{"arch": "vit", "model": "image classifier", "color_jitter": 0.1, "qk_norm": false, "moe": "soft", "num_experts": 32, "beta2": 0.95, "beta1": 0.95, "shampoo_beta": 0.95, "eps": 1e-08, "max_steps": 10300, "batch_size": 256}
Rows from block 6 of a small image classifier, named by matrix and row number. Rows with one number within an expert belong to one neuron, the router's apart. Each number is 500 + 50 x the weight over its row's rms, rounded and kept within 0 to 999. All counts start at 0. Numbers have three digits each.
Before each expert's rows are labels from the 100 images, of 14848, where the router gives the expert most weight on average: "top examples" is what is common among them. Only what is clearly more common there than usual is listed. The data: cartoon faces.
# router: slot weights (model.blocks.6.mlp.router.weight, 64x160, trained with AdamW), inputs 0-159
# gate: expert gate (model.blocks.6.mlp.gate, 32x160x160), inputs 0-159
# up: expert up (model.blocks.6.mlp.up, 32x160x160), inputs 0-159
# down: expert down (model.blocks.6.mlp.down, 32x160x160, transposed), outputs 0-159

# expert 5
top examples: curly hair
router.10:529526476470468439496484491522427655505517511460462501497615583548491509573510493590495548504539444463527539484559553472493540580459524449558503490553539471582482432503559567480536434566520553455585486580531536444456395410591517445513511490432487445463493531533550448456534545552467511560441534580471488535529403469492523504519564455532412548446443493388537434492478457538421539381472479601449473529552434457493512552488525521474447517526513576614519482435552407506454488447508493
router.11:532509474504386466492526499431603520473459517417532501470433551510581505417554531608552493455567600476493575515583397599483495546561485543540529499543489487526471435547521468506565549519458576491496447531468480496540490555466595525432523568428487452571523461423537501489445467547448509440610482545452472549538481533473553533472437587452576513594505472490516473528422508428614484606404515454510435549446422439444570489542552533529525480443511540461467489493483499465443476452416511
gate.0:541577562545490480400469520522557490517470531476502504437523567444480559566599499519455551586453534500430543506493518524452437462523543495391407489465468471577467464586512464462517505512496501539466623501492501511575450502509532588556450369505517459511556532525454589466532537423452537531453512512524482508480431475460461583387523482607522551437503458485458472493450428533534451494569486535548547442533536470463594551448575503500455365538588571486512446437557521502466499464409401
up.0:466514481461544512643558514437506528568519432512483527574491500464550517431560517519487451514489494500561363561448456501576485498429581468564531562576539438503582455519513486547533439480444485361418468487536509481562531523475539447493585501504457451561420461415563445573442452560571475410534555442561452470487486569599511461487508557425521450479511546493513508450471503419501368477480482512447492514465470605472534409455478484399524513558499444494547413554533509488505529483515457
down.0:426479556549579485516531551532526520459521550610557624584571525491434457394515466449458401572653523533530509484469475400529508499489581518562523504471546430462450458524469505464532520514510550520456525485491450470473490403438440518475574509512534514552511496519500467468489540482513431422423566421415495460543535580538512518517513475543441488460453466529495491468457616512527470517558531555590456570495512473480482545517411579505432509476396526560437578512466474600414496406528532
gate.1:454481442493441472432503539446465552564485411547558459612520501487518564408444529555523508507488504507451583464522426437544480419525530454463538556531476508524626459566434502509451473501463413588472562514454506502517542547489513457563510483482466484555450492484456522507404561487503490550596631430532433542533535528522485558487429452600448524549486511565535474470466581527548451542538494437451485474388504542437542520564577414530416428482551487473509492492465543587493499477357426
up.1:514523424407447525443467555513447494599572465550493507493507522499546496355566519530576505558486526417485512526521436623394484488533581504519575553468510539482615456473472534468484544482440429498476516449545496542482518545507502516522390433446517573533566433443499453463527550541399510464574505480459515496466482460446538521441463495512567494444673532499508466462424519409508476569488514520509529498473444570485596486441560506531540469468552537513486494452465528477405485478360549
down.1:481486494499455400470550505601614398470560516541364411481482480499523515454490546509507578479503486481599538456454514495389558414427476483524510575569520492545393513488486553585498559542482537438538429399521520541563552503444516581533368479507505473515474476488568499536469459498468586438466413565528442472496466479532476514476480421458513545507532502471444430585500497576478474537449510572516468545578438540503558440480519536537550562464447473569524585485499473556399532521450536
gate.2:423427514490499560422565472481572531485497524414567459459449523436481461468490539457549543520419541518508404494474487456511473456514576534431471544492493464405441595506557402419482579413521447542466503449535400590542515563419451528480533483588492514520515502479532547486472518407523499508541450457469527467477561598473452478472448477577548439513532394524511556531470516433557491528459522385578489510371539513477558524555566510570543498560458482421505560575493522440435527562410496
up.2:583535472440506471643535461508542500510526412537474438548541518543522560416601529465462515543479532512467503527437449598496481499516517542549533534442531522482583435474522528487584485434539425482424535537501555558409563499526602443504488427487593520477501418511406481545455470531439490452481502449398423564507531607465458515432498475529542459479515484537476477408465513443531381563505478532525408506463460519455556419486545524463526499633598441485570448496473484558549521480501443
down.2:552463450466523445460479495489486515588488535457428446474454514434497485520488456499496522471477490442528498453394593529455442541470449478440497594515588562477536562550495395527540552493567480427556531435503520492422505445558477596472475474649503372427432546455545548512542467530539531454562470466405522462468533420514507622528570470590529598425506533618464587525483499486480509392513503573565479470554511505503556508508452446444551480549472514543539492448534447579502464472488504
gate.3:575496463437483482472470534518523457422578545549469600559480512503402571488477438580454481468502586528441568494515569474498545505514536511429532491498503503447335459518581489518533533457558591578560439532451432439482456533508484539553463628492569510547584561471464488451527500417493439483486390570512512579468520473455443513568527564432469468473389526466464445532446602504489506492438477485519482486467522502430562590547572499506471511555404527467564403472509513462521534489554454
up.3:471518568550521486582605441457487508523457475512537444484541464454559450548527502475590490547559478503498402476438432537532427455516464502472438504504569471587618554512435492500483505524466460442415539506534549526545532511493505477473533398518434502554400434554508482533411495499541524503463589388453497440464517536623480541409488505548508511586622440502474547488545408489523507498520499478537552510501555469540460449479421511426510524475648511465427607549404487544482418498486523
down.3:511533458450475503487512548540514484503480462483567522482427480513506478478494587521445494652530490469368592510519501513478457483396504561502446478487482503575576446516496490474438489468468465540477533460410523504495514503390532428473587475291445489502486541441527413489469581530484427554644466536463560479474440423442508451578574489549446544426487496412403499464501521455460517533511532476469537490475430503476451450410548416511552488482513555483526549564537547473558523467510460
gate.4:429507442487510513490503424545504534463435539523473498470483508458451543533471576447545571397479466526545569470404519337416479562480433554501358576535446467560499495530449520457411491513527521531524486485443484530471477531485454488580574442539494488475342585413531450539445570452576555510526577513504575517500485636472505526492495529489474434501445513443565507468552485482502573491574494452530532529486606552509560546591538379484468467515483526487540482519518530548498530533515434
up.4:589490523481536503483468645454497505542485552547510462483504498471520496444546507542444457589534561502481523489525544595544519488454468392516560446421490568441483482454462507502549524452460456428489511478508509509490532474505422542472422571477647513456471516621474586541552364506433558504505409537480473451408436389568457445461519494441539583489426487539476522451463462527479465538501481588447591466568420461488449478436457558567568483549487457498513550479419511511577572496530498
down.4:577519422542545562617518463576520559491456539552509524517549515480475458462499495522567515515480464549485550562454492407564528521384477614474482573492501491567464450573453472473444575481522506548512465508547418542573581555416509478495560355420508490455527509498483539534556480490527452465523553514579473411593599533458523564563526638429547533462502483481486411400457528516518473483605552488482540436431511431519527474548557525518518472460447527565522440461468469523480550444483446
gate.5:493572472461501553443452567497560390516461529448582521457456525387575395454464471446420424465526475480500512464505597523517483393542467541494543602467440475466530546581475473398525517478525542523444508456515447572533510532444466594518521439554460552467497497451422541501491438446524476463521478524530543527411526582543449485446480539455501388506440527536533534490533493479520400587499565472533484505452526525476454466512556428552569366517519485458572558575532550520506582611457477
up.5:472517430478506545539521476490464477543534506563483549492498494524540505530535469432515560452499587416480447488527563511500503556508535520549522504604488465550491507520563504431534558513464529535520480425663515565483525491480551399422421466511484569523490398531401449486467528606440536516498444453484574544506531404478496531491503542567584546455484427520491448506365557419470470552536464534390538502500410602511505420345480449537556413455515474531421541557492502465458522499468526
down.5:407496516535575438566483526575464422509548496468400434515635513517460416531508467353569480520466493499544471503474457490531470527523533374515397519502555555454557509538483486564495534560532529471543496539577463480518551450650468604600425586643500506508510503518475564500478413477521533485444439442456497424573510500490433569526448461559555504549575432504549554491505487485563539536447516478542447457523477490526527549518525478490453484483481551550568476505496392492532484490500547

# expert 17
top examples: bald
router.34:460542538481493579491453446524609556523581524426460587511499443497591560414386523469457578521518476542531403486583445515508486534494500565554586508531484563606611430468479454527444524515519481389521551431496450560514484524542515465482598423474540494500460533515461525454482514502562515542539521483537469517554532472444505537433459552492475565482501516491511398430381473521460464528574451571533523540526551460412552595483537429526595419511492477580567541509545592470460542520474526
router.35:412582565459440517426441458479505510448533572520536510455574546508558526447416527523443544531473468514545467415592439560507475582478486591479617430437485554610553481529494474497569485493446555411490520485494488592504500485600489453424607489422494479458463486444544541512399507441489499507582549516485526513445464504546435529470422495554509563505550511493551462482518435461427512495523459548551476556447512440404631545564555464507607429499455529484441511521448513480504573552471543
gate.0:425441471556501387468485469564523593482497541546533436443437595499499489529496595489505553437463543512534543465564459505439631500396458475466535480414570506508507472539556516480439498446472490506601389498417502467548585544526448496513485501465542478470555519483412448512542530477505544432575433612586475535464515493406561538499552502582565551484393449503504485523441471568434554566462524511429526513464426489467480472546466546464530578458435524508573479478527443391503545546517543
up.0:500457458552569504643497512523511571562565450482452498638631495522505453434525471434516424522490496508551452501587549435569464535534515462564490477486463533509549531408519502446548495570480471499504589469559499567413455418545486424466576462495580413509487416520506531533478461601519478569468466420406447545584460478460516448455473507556452559365499517485489487454499520442536522425580404533508502505512532546441503551477556434531504451494548476498523531519486421462467599494489540
down.0:404500493556469501582509480491479545519373509492459450494485503531451455517541586497582526442491465509497528452534463500508560512522456513470458494434463454518443503510412540457478373571582649495502474461530480392427425544477510539512494423424415453460455512505511466477435508461408573538562497552451489484478544508580515586566405478476598617421505488568538497529507481527535430530506473470489479442458524466535489592582484509514571603543528424574480473594547508548469498454439520
gate.1:524413534525506491463560498510451453470474584549527473420492454500557455526548546536488523404545562435466550446500466503492509464558514455507402535419538429426371438626534484572471515481567539581597472470458536459535553503394496460577456599576485488460530610524485523461467473476467517435473467517423535524522458456428488458558485490481448484564420507529452527531522657458472556545429499423526479448526529440531453488496509519586496462490450588435464589553444528525545461511496466
up.1:480537549565474471436478484447504507547496548501483449530482533560511562480593412588549578558462543544456537502444448542533431542496496500419502556495524472472438451450490424593459503457556572495579515603534549513565404465525446470543464559534490457518491432514526377541506490429448411528469540407537526568556464526556500526532540482540429572558513499415520519484468475483470492445568519496574465523444460424602495464533579564535437553464459517487494402425541418500376525443530412
down.1:501404529457459561475413429483465470569531501477425382557541538518476443416528498550567517512488490496488548441507514559601445479502466545497525476463509510526463486483540596509465571576589529468578529535519484465552438370579461534498537558422478545547429571494551485354421545516509508514518486502390528426547455523554503519547568481549489537401526473453597437462495530465496429492486511458553556494500585478493500495504497585558429470493535496551434588508517544458407507400428489
gate.2:423475504470494634469578562527501531550574533420494540492480470448497505484548470446529469606558429446487512533443512532467472441554525492481405505435456530479491461450512537451572558531487467519477403429570467449556459517467542574573463480496508475462463528557457550555496631442441417380530476471558460485528495457521459545523470457555400559546551479478513460544521523535536566560478555454619509557495616463558535544601539438479479504534570518510570476447473434438545494548421572
up.2:502489479554477440524492520499452488583521556526484426500489471553567490550509524476581478434393597460532526587466477524402542593499430374554538553475517498444511434512431478529453584542541480486563542489542477492550473557494437378516526426470497478454447436479498441493537579567435586582548406518498453475544463498444534488469539515449488560445422457475420491563515477456572383562449539522535472510616532531481509457518461507497469552535453595534445420518481539559462519388535482
down.2:555502433558500488477415473538449457559494470517496454491466450438541524484526465448424479448573541502566553513479486502485412519535507423609376513461450479444536487629455450554495473508509521529484499579504550433484529511413425525522589476457510625462553475518492404548560523545526533486390436551567508572511470548516428544552545563465508526482505494493529573464527406459554442430574555482507442485601383576458453515477559479459472549477470544545485490548457453499562462632508505
gate.3:492529626487480432605505485419590450484502454515492446531474539479436514500426616521630533543585457453453471419407510591490488451507435492437544459542483474483480497555452544555494561537516427490450466525531440519523530512453469527564441512526461515466382574483567503592508561467530381553545554474449452486489543442491437476469478476540450514552445559510486470488473486489532523511479504488607542522442523517538482449542493466528487436496603512466520480433405575567543515657497561
up.3:526458442544540556398534508485421467496499580520533576427427442566555454507526400513450518439448573507508516592562503408496448519536536448557418520440530469475481475418551473517482451460536601539593453493482573428488521537423555515452494537568547495483546484557459492402460437510448564451484453548562520514549491527575534475545461502410557545491527496554502490493525565495402547517489485443411428451532462447528487493456484558556523557456421512451433586564540549420450452390543435
down.3:430438509497530500445512488465527461520382507652441491449519528576523442518597502581507498506463575521541566416440478480488380518550430477451498551465515524486419552447453544519436474551510498513475509429493462439390571582413560405450527550652491583551437577388522509489458526441570484486581480493488451545500518495555487461554458553463596493447423505533487521504429519556507498552528551410505478518447471512526494532550483503583508519503528466496437478479534544510532536577487555
gate.4:492553500516508413577512492444512531464560492555463506580500468466503530462427482544573559511476457456455500414423501552541514475466486546468523538496534540463471506569424496550408466448501420455491395606545460497553471436481466509638482407503457504503477530520459425601474534429570443454465544524452480558507554418570468560550486506520505505526519470511540515534458502535483622489535515493589524526418513458523472543604575483459471486504617451449565403389405581563480502592526510
up.4:460523507591439470594518466460538552474549468534485545542477502435471526420463497568525583469416418490531466385471508515496568521518443557491555526476508555453523521619502488481417452498491489450460396547586485437602485510508401558604477386479528494545484474482535476566510571488525492450510502517503503498510543388508437551497494512502487454609524442467568476479426458530500547569543456526577496472454582428470497538570469522514449502541592416492516416396502592508429448571542454
down.4:551569501544402518587520523483482463477492500387565512477557546348505580438463457476567550458536513460434421480561515459539641472489498528572486467494550501546484435540554516447570515474477509431447483414538497576538452423517472640485528490498584511487509438510501540484505509523410536543568374531513438470527541470466540492450491483485466447602552511451471471521484540480483530517532481618437468463533558561395541516429455470500481570507441478513443509507561468445510503471399572
gate.5:507398480405594493486457511574453449479461399499497503505453591565561531553581458421491452450510452534575519508492549397467512490390435500526461414424549540526435538460549502461459467459540567517612498545394567485493527430479549545488462501541517403485556553519532497503498581527446444492475448526447512560443553511533514416587578491509560478455409568534443493460590531505522572496503476506521465566487425487640444483424521487467431560503539494472453529471552478468512432475536472
up.5:587488485357449533482498515513427451514543514441586398578469485494537465569430563451421489495516498531538467538540507526483521457571532556438496435458526529520455568479556372483566574508436556498553476512419437453608510492468522502438477500471467503416524564459498579391439505499550480460492484485515467454533514571569561406541461518510517614462545539453558561472581514567546505424547543482511541576440522538517489553455432483458414546528496573485490547414445452548555569477504441
down.5:448507507575357487406569391542551473473507513516521430525494497415520378504512510473534481505487503511543531491510585543398452445555397531518437501484425416497448544502450476500508504478531568528549472561506479414566556547394549530465422592363523532427450521449398453479475573485533551512548547432588538496582477557555523515550477525479478571535490467554545509537422430563527425495488530471458572438430506501534499583544472503470532514467526508580556479539488524547483472487486563

# expert 0
top examples: sunglasses; smiling
router.0:495525520413549443472499471527546491508560440487388555513600436502565515493405531504411500596503424472549486505521437589587521518431429552473588495505461525548570515442560431504561567506438419419414546577516477523502460401621497507430506503386501510512472515570489495467497430568571496552499539462419474495494471508560522483458464526514510572461497516463466517430485399515501511453589466642482544566551523538412535535416540469436466534557538495547487494502459486506541532519549485
router.1:430559510425599442483445524551536497457516446446466442465589434464526559491464481516507474514498461491524538532564532544588540599440482560451523559492462492582551507516587429436525488539402494448520560503481490503449421402643522493481482531424565437523477536564493483528485481454533471558489538496469491554511380560504488516500469428492428528462500537393444530425473491510523568453630478648517445566496475494471573619452501506548447516465567502525448491495484472501536484546598481
gate.0:463550523543435522471425582531486524559427470579601586447481579599475451541512441493537601420499475442511485484466392541496585511555592393445428534528463450476390503468474457503564469511561540546505471530535427440541549490491445573502360524505530574458585529538409504515480539480409456519477453553509542504550495436413538448473525463476513411536435459556498557499490510488471439459485441503609553475503432478566465450498434497519576479478470473533458484428478457515481496553475460
up.0:462428487534445501567437501470520548468444571501549612504468496501438460528415460507609523455502520461513507515477489506491497611528478537471449522690556485514458522524417408519384521539530482518480454557561485521508490519488606572584521506485483532522480474466547478542568526474552516482541529504470492510376547541558393491539469498410400425576527464529520551488564494438517527478478542512511453543439567517457473529491491484507476581445540415458514359503523526638571523519519511
down.0:488465512616503515518520527463532506495447429418520511449565494513544504616538508524409496586496520490415494457562491525443442495594517522466568480498569535486523524451537500501501589421486534449560400446571555509496558588589455423526391448444483544508569532421532511467482532464501529479493451552408480455552464540479456537475479495425528475529460449567491522527444469553427529457420526547532460485536451399441505486515469526556529498602477535435554481446423593463421532488558658
gate.1:574540555527370511472530509518482473478466520511504532460553520499551551441464545579549500628568507464483486452446452587498592437512453597503508538558500559542475570505452521569629572464573467588449426541433505561454466490543536434473458507481474542556534519477366463437502489501546372510468519417428449529465461511539511503451544470542441511516586580487516436518575551474398523469490551492573512537590488467503566532504473485488544491500505489526392496445474438492516381480517459
up.1:589528487490435480435523473428580491437530517421372492547538473523483583510421518594606519542455530569446589494492554543563566485558475550494475587462493438549484450521541535588511482518508425550465511567567491449463454495546403587566451566453501537564510521495503437484478453433595489523470548480467525516498440498516542596483561427581382578477475474459501507507549566549506559401481470496505528508485466531437568545518498497435390593554495461526534486444498421501502500524493412
down.1:418469481462488509479489552475513485460490595438548467530656503553515539545562532471549527486451541522511537479508447517480510461524501443446478539554566567495536460477491446428574490456526469581532547474557464595533476470561478524512543431472523470491405534418580562404464502444556462557415447456474563461479555484434448515499497456439490496557629537451407610464530474616546488530426409403484542508527515517511559456527597507464446542506506592428501512534514571579445557571476516
gate.2:588480506534435548537484411498565509394552544458562366517469573542554519598515470484534514439476552529493515470484538495521534488576451556559450525455542467473438430545512527541477507492601506506526510562434482549477560586450459509503446572566464502545550506478515435478356497466501461470565468518537461506543534431518502462566488489520509512538467428512410441537574599441448466502370468435504451468438384419510459448512480490493477528577455436423485565425476526473478379459465507
up.2:486528477544520456445563567564511438505497493524561584506534527457424501488516546565493603593472475387511496480480491524480478451430530431507468516575459466534475517362409528614514530487512521480523400418503451577406521478533501593514490364486386511627512484526498580499553527440474452441455582527445500443463493517472443561473510519463486419518614470540532514474541511559420498493550462503575551552538506510535484511545509535572567476409492496533473517531490469546424513396514529
down.2:438489576577579497501531516503424623579539501486486469530498524605513517482502529485504512526493502526546508500499536480483563460511569418512554570524603517560436485466470564567499545390533519501495450463525490448518517497463446594543529533475487492456447411592428598567492457588378588474550539494419481458545448504580539422560490469550494443495363513501488547443464529495400500570465493520616520447461492479481468512513417540475498423533429438472432469478502427490460599525517447
gate.3:480544503496514491401503501484525439482454515485605505517518541441529561490552448545480425421545492500498431529472464580495555462460451545483515547535553328474515433592434551476503523449514527497465493574427486567534447508514596462476561422514524529576540503456483433462500436483543456492468461500484479591438502581448556568464508600482431431524661554518534444448515514540378459534500476492481436503473499477540499500487579482510551580399518521468512586529503456519436549381555554
up.3:620491507484545498587429531416527438503462473520497441484547464456512504523573508449474364503481551522510391563491473565488533497504524555476522469464642540500568403543509451444589571496497488438498601520485438558487521499511580431425577369511632461499548491453511460473518511549499582532468558510490391467500506506398499495482414529523527434448526540536449524402479511492528483540489445509464500470439425569469527484451512455469510550554598445490439492544458447496475582482540530
down.3:487509463422470447512483515491509478518540616547597410549521460451461495412578520564437521476537459455488432526521507500575468495527518530439502526463489566487545539506434412529508376556498468437392532482465585557532478490581445492417509393497513500525466475502585470521453603527442531618526532499604554510446510472475446521486442478469432530485630544438536503583410536411529559482516466495486507509563503559403502498552464480553504489472623486474583534509524460522465498402530467
gate.4:520550464532494516474596508448471479506518471491475443488418460574406484565489506490443548512497561460410450550405519433449421456558455398466434435562442470504455439419551602552516578517523416522477434504499537511487515557448473454480497542575457466465496545476562555514388434474400473458557470462585497481638540492498535523503446528520537556527496478559529455565551489519539473520429492441512496380514486495524487445468563535645525460551467521437483562519504571444448465473410553
up.4:455473459504481468393501524475472461484541513510464611433517540495513434474545599546517501540552446585550590443568501451541468469496446491536500550452423440504511521557468503540456455543470537595547511518435518467569488504520516566603426603445461476574444507534562532563514460420572475519450447547552637508428474464625504565550579462509459507483527477457600592514600544574522467485515501502462477561518496466499494560508504504543468527439432463512577425446552435459456411444467448
down.4:561468490603465619436527435465529487510502437484531533472348525553473469569481536487454485481458503473498553543491448473447544477458488494544527504542483435526455516507533611532499583552465547573498472443490433455514468582447488531516516559385520438534558547508479502558520441470482505454565498508432500591557473548510562544505670560502498579456498390562495324542509515541491472526480529472548466419557470447551464473456429479470570531509448495540459462486475516393557540511550460
gate.5:565545512450510505419618499463531467501551563498507470457541426464495458466523521504470531520547580512531397572400455557485507324457487526476588518510600580516509543497525481482527570543483473478503489574451486530556498472499542565468502560493482514535489488522483563474482399433555392397456528448446473484446513553647468495494502485627438533484546595478523476535475497494468488510518559487522575525454541522554464507473605459532426575434602527490486571464389499533507446504493473
up.5:406438507583451504576450527561435490489460440523486548541487611500490530503498473452510543496500425437464604433587550431471485616513508534508421450441410447472483470494493542516499460441510524506505535422542551486483524524505455415531473433510515445493519507460499461504528649595451584572518465474531517547510505446354445549509521546419518494541457410540542532498567519562549499499495444520475436464593512460445551520513464529477606400524347501514496480518570500438476508521461543
down.5:502494544476444533489527494464486436541511467538526461518366512408511515488384458534521512501553412421502496500477519532573457530495531562414526542496435493530440555527518594494425514599456496560415505494448531461509528489472502510398459548576477519458559421459492443617464507550474536487597501506489481511558506439596529436499476487510567472463390479524519503524506424344457456519521504528476471495480565432548415422381390377549507430489459477522533509539474533497565438523489470

# expert 10
top examples: winking; long hair
router.20:481492560447596475536500539429479452465599500588447508532612475392535489490547515561522439542534451481510418421551587529494552432376436503532592521495499535508563515534543562521504492484506497464549497534521514511479432413540640522491521493422621458492478613525468474579514490475523500526478568487423488518480474489510461420587428463477424496419504594364567506438460476540465510573530450511458471550460479471433523575466533492477498592517509437530451463521522464559471456486466499
router.21:540475454427526494479469536491501555476506537487420508438466431510614465474525530494489536440445564556490641615480453492446509509447505523554565508497485521461576530522491450482467569472400479495495497492445556555561520496506534447549455544516567447481414450576600592571525500449491440483530513483441528491455460505514506487488507447463543489467462520472558471427549501524619468586565546495578398511424547371547535480542529540567559454555524547424415449473575610599512511452555473
gate.0:477473506447427478451497547550488539438430586489425590429467582485561445491529532493474523409506536602508573617527374414496463447505524503453460496523428495561482552455578429440472571473464617512578530471425462471602526531488391432516484530472495430609482543551540513498464509475592430501531471495515538509498520414599548508531542481507620475522525511393473509559460450557577516574471495487516510488453530502502484511566476500547458491514510515536442417512448558494537431448475498
up.0:520507506567587505561489445489480462545553381509581457578528445531460581523506486515533458595496464400474446394496611570528541559504506513557534481514567477430490449497409599550492414503542367467446468483593504531413481506500577529458522446543509578411508406445478489508519496534429580478469562490468494510501465611413437469444443505478375521500484480605507498452519549454429491411505507504455466509567454517486548491450542505487532506473466481477559584501531450503485522547541536
down.0:466474544519502518421537502598483453488491503537557531436540549477560449514451487450415538471435395461563528497486459447534499448588425479507492546545470461397461596525492494486509462485441569375525536449490460552529503613539491406450535512542534474471576436452455466440404503570529546416518491426531480444487544479533467533417411531507556534474527606451482346505512486488576477481492517503500508469485596495391556533487611525526541582460468571555531575483526454562491511508534480
gate.1:534455557555503538442509452460590517470410521463581396464489567545377547491589423500511573489451563532447490509593529474512453509544524491505508529496528497593527476518573542604583542535566498433507505480513508590478449528465476515496508484563515571561520506477458452443433497527405578454508591515453527480538484502379491519519445419585521544520406519614449430438468642492448442425455538497463525457457456530522484477493550491490464496462511497489575556529482500422375477472524521
up.1:474512563556426528561463562535511419470529463497506505459491550513570521424585515524543541448549511424532496394537575512472505576538546471518610524513539579494442549552494472473473458457520490422448499487553558485548483536521489417560369367486534545518455425501418460462534572503408543502515425522519370524519453461497402497535484662464508556484447424590519451534519458540501541518519492573552449457562550455510549505462444520451584459524517546442532493480579477465533510467437502
down.1:504464505514481552581458534573507527524531483572512512543429546492566449500591595485408549495498490493555598510480552467473425507518458515384517423523555525467509472509483448488428573524507405526585503577570532534495518539430555561544438414484490474507462493496516497471496546482522472467486480430387516476519521483551514539544516548499419576492455412460400633430424492481426569473533564431429525542482466424556518433526481519514595417554405520463452521558459449463519618446454500
gate.2:531480510508561477496464501509513333524447477509553462491566483454586607475568476458373501468498435489507430452537509543444531490526423460482518479385606587481524420596501488522466520570487549530475532494464474516604585454506545518447559450500540552501529590507485392515469526541530544559431519505539505521521472514469504524421477457473470536616565585495481447546499467476482554499459515549508498511582531521470447467436496407427474550372493518512509494413450525570498506412612497
up.2:459524526481452533441503438475499561458570423537491619486509526544472475580426572506482524550528488474560441446383522562459509532542543542430459477432404527479522524457511568493529504475568451435581385482494481508474499532500417424492492517522437555457460504468519569521520554510443459366550409497512440420536512521492452471515529503515491491468409543501511505542539558554503614406445561478605447584504511447472472507589512487470515468637538544464523521567410512433527558563429533
down.2:583537484561481487478474509490551502444502546470465494593490494572461512553480469518569409519463529506358476446523601477494524499472558452501540496504525538541590430497563557521457499481446561445527564484465521535469530478457441415544552470530475519454487433481498618532585542527380538509508510473391430545549490482409467543592511520612436508454443520534508543537460445484544514393424522506399491457454477468593480394439455525522514486449488505506569499471561484412440545547535624
gate.3:502500567558450587480544362518551551453420467404576404524505553510444596560460481463478472438462510432488479544589477467508526503552537475556491516481557510415540517517512519531464461445545497473482571509523417513547469547500505488446554496612496503488559494411496491447435473569540587450517545507583412473562451496387501531513408461549499466573448468543401428476455501491515582462493549467422559518470469536426448465475558445410434515453461507423559562478475543472555523566541577
up.3:469499469578470500542452605529497425465552474544515603436469471445531453531544556443496484464461550587543564435390506506515445416458463498558486503530437510469529452438483574479471512551392481527487468442476511502489623554501486491521463452453447514493475520528518530549555547441482460490549416416504502399418580609485498547411520486475494424528606476568574576446623478487472406577460459493503491488454533513525493443598536569537562517470481471529439439511521497579470501402539521
down.3:472391487573530441548482530536512483625524486485532487433412570491545588486581518500495411496465469521522573466458481491628545507489456437452578559517519553531442433485524469498543430481474523400500527495486502503520553596504449494551443539520532485458551398538514454523455554511464507491507466409534484553523556600472440580432484537458542474431470483484464375456433492561533464437524556527486490435507519557473549517470476521447580404536374517445456572431519535502533530492635548
gate.4:461540486477527574508407435506598466529530507425580422538477600523417518435488484444522411588418464482506414473554504410580536546506556482502494467471414452596552519481511419585448526553540522438479469451501456562516510540497412387449549510563509487485455598497584492423470507500520485497546461561517583492527536501469503482469392571573499499538440356505488494477481521476505508448493526493503538526588478611437414513478513514506520489461407453486544483482457475449488602555536533
up.4:522437526523540433431563520438459534421470487504511523481510457464519551564490489578368511552528505522411528511575525557501474405458491474463405561551590481454485401494507574465518473528493557517572505553484582423528500490534606545478468493505472632517474399539517442544473553492533558524447488439536442512509479490594540510543409496437484494567537499509498484502497475482425503546506413547431417437482513502603472491545646582516461544482573556460432547536420496512387481505460513
down.4:334573482525491455561450516477591437436447486543497523543541551531455491515453513548565476474479478518531486455504437510552599456474588482450521545408473576488668487525447605531463530520540534448458460413443520451508522465424569505452494501514481464464487467457458528466541518554507525458497497419386562361500508530505520521480532592489487473550458415412600534501571499585526446537566476580469479459481429472579455495515495500510542533498536471518447558538446541543481436573469510
gate.5:412492536516473582487662461522418534457423535448553505458425497505562574431474500481518534511514494527444527552550450530465434564565559470500480436491487436504486549489501475577483473485528497444440557499574556485591587568499446446447513439520502446521551495479589520485473479503494539427602500519543454472555447572568422506501412571544475492572602409462448367470506451543494484530439522447491618497527513507432454450534546525532477515564442562424476501529516529456583432549510565
up.5:529500421516459474488507472577625484480497482455523459552500550455508476520404472503479531545518542481517481525469474469527493544466466499676575586531487483478475513481463494495518508510481457422419507542398518512400490473485449477515447483523469572543522328444541520400449457491520532570491528500488538505447514477526471520492515460619546591546533463489565590570584442473535467364583484571469504478507504459556514368458460500452425448543474426487518578519472530501498555542407549
down.5:531525496411459543536512530493491603551448453595526448491422556512520332448449596566527603532570563452552546516469448479455408415480434425480592495457472480485462460505575564426441507457416553519542470526477538459492478528540567435542563494542536575448505464487510499509433474521487449459439503519445542540551459442553400485509489526548538460488482518583586399522491474589446438529504554471535570566467489486507413497537415520549545450496553470457448539437511520473514501571458543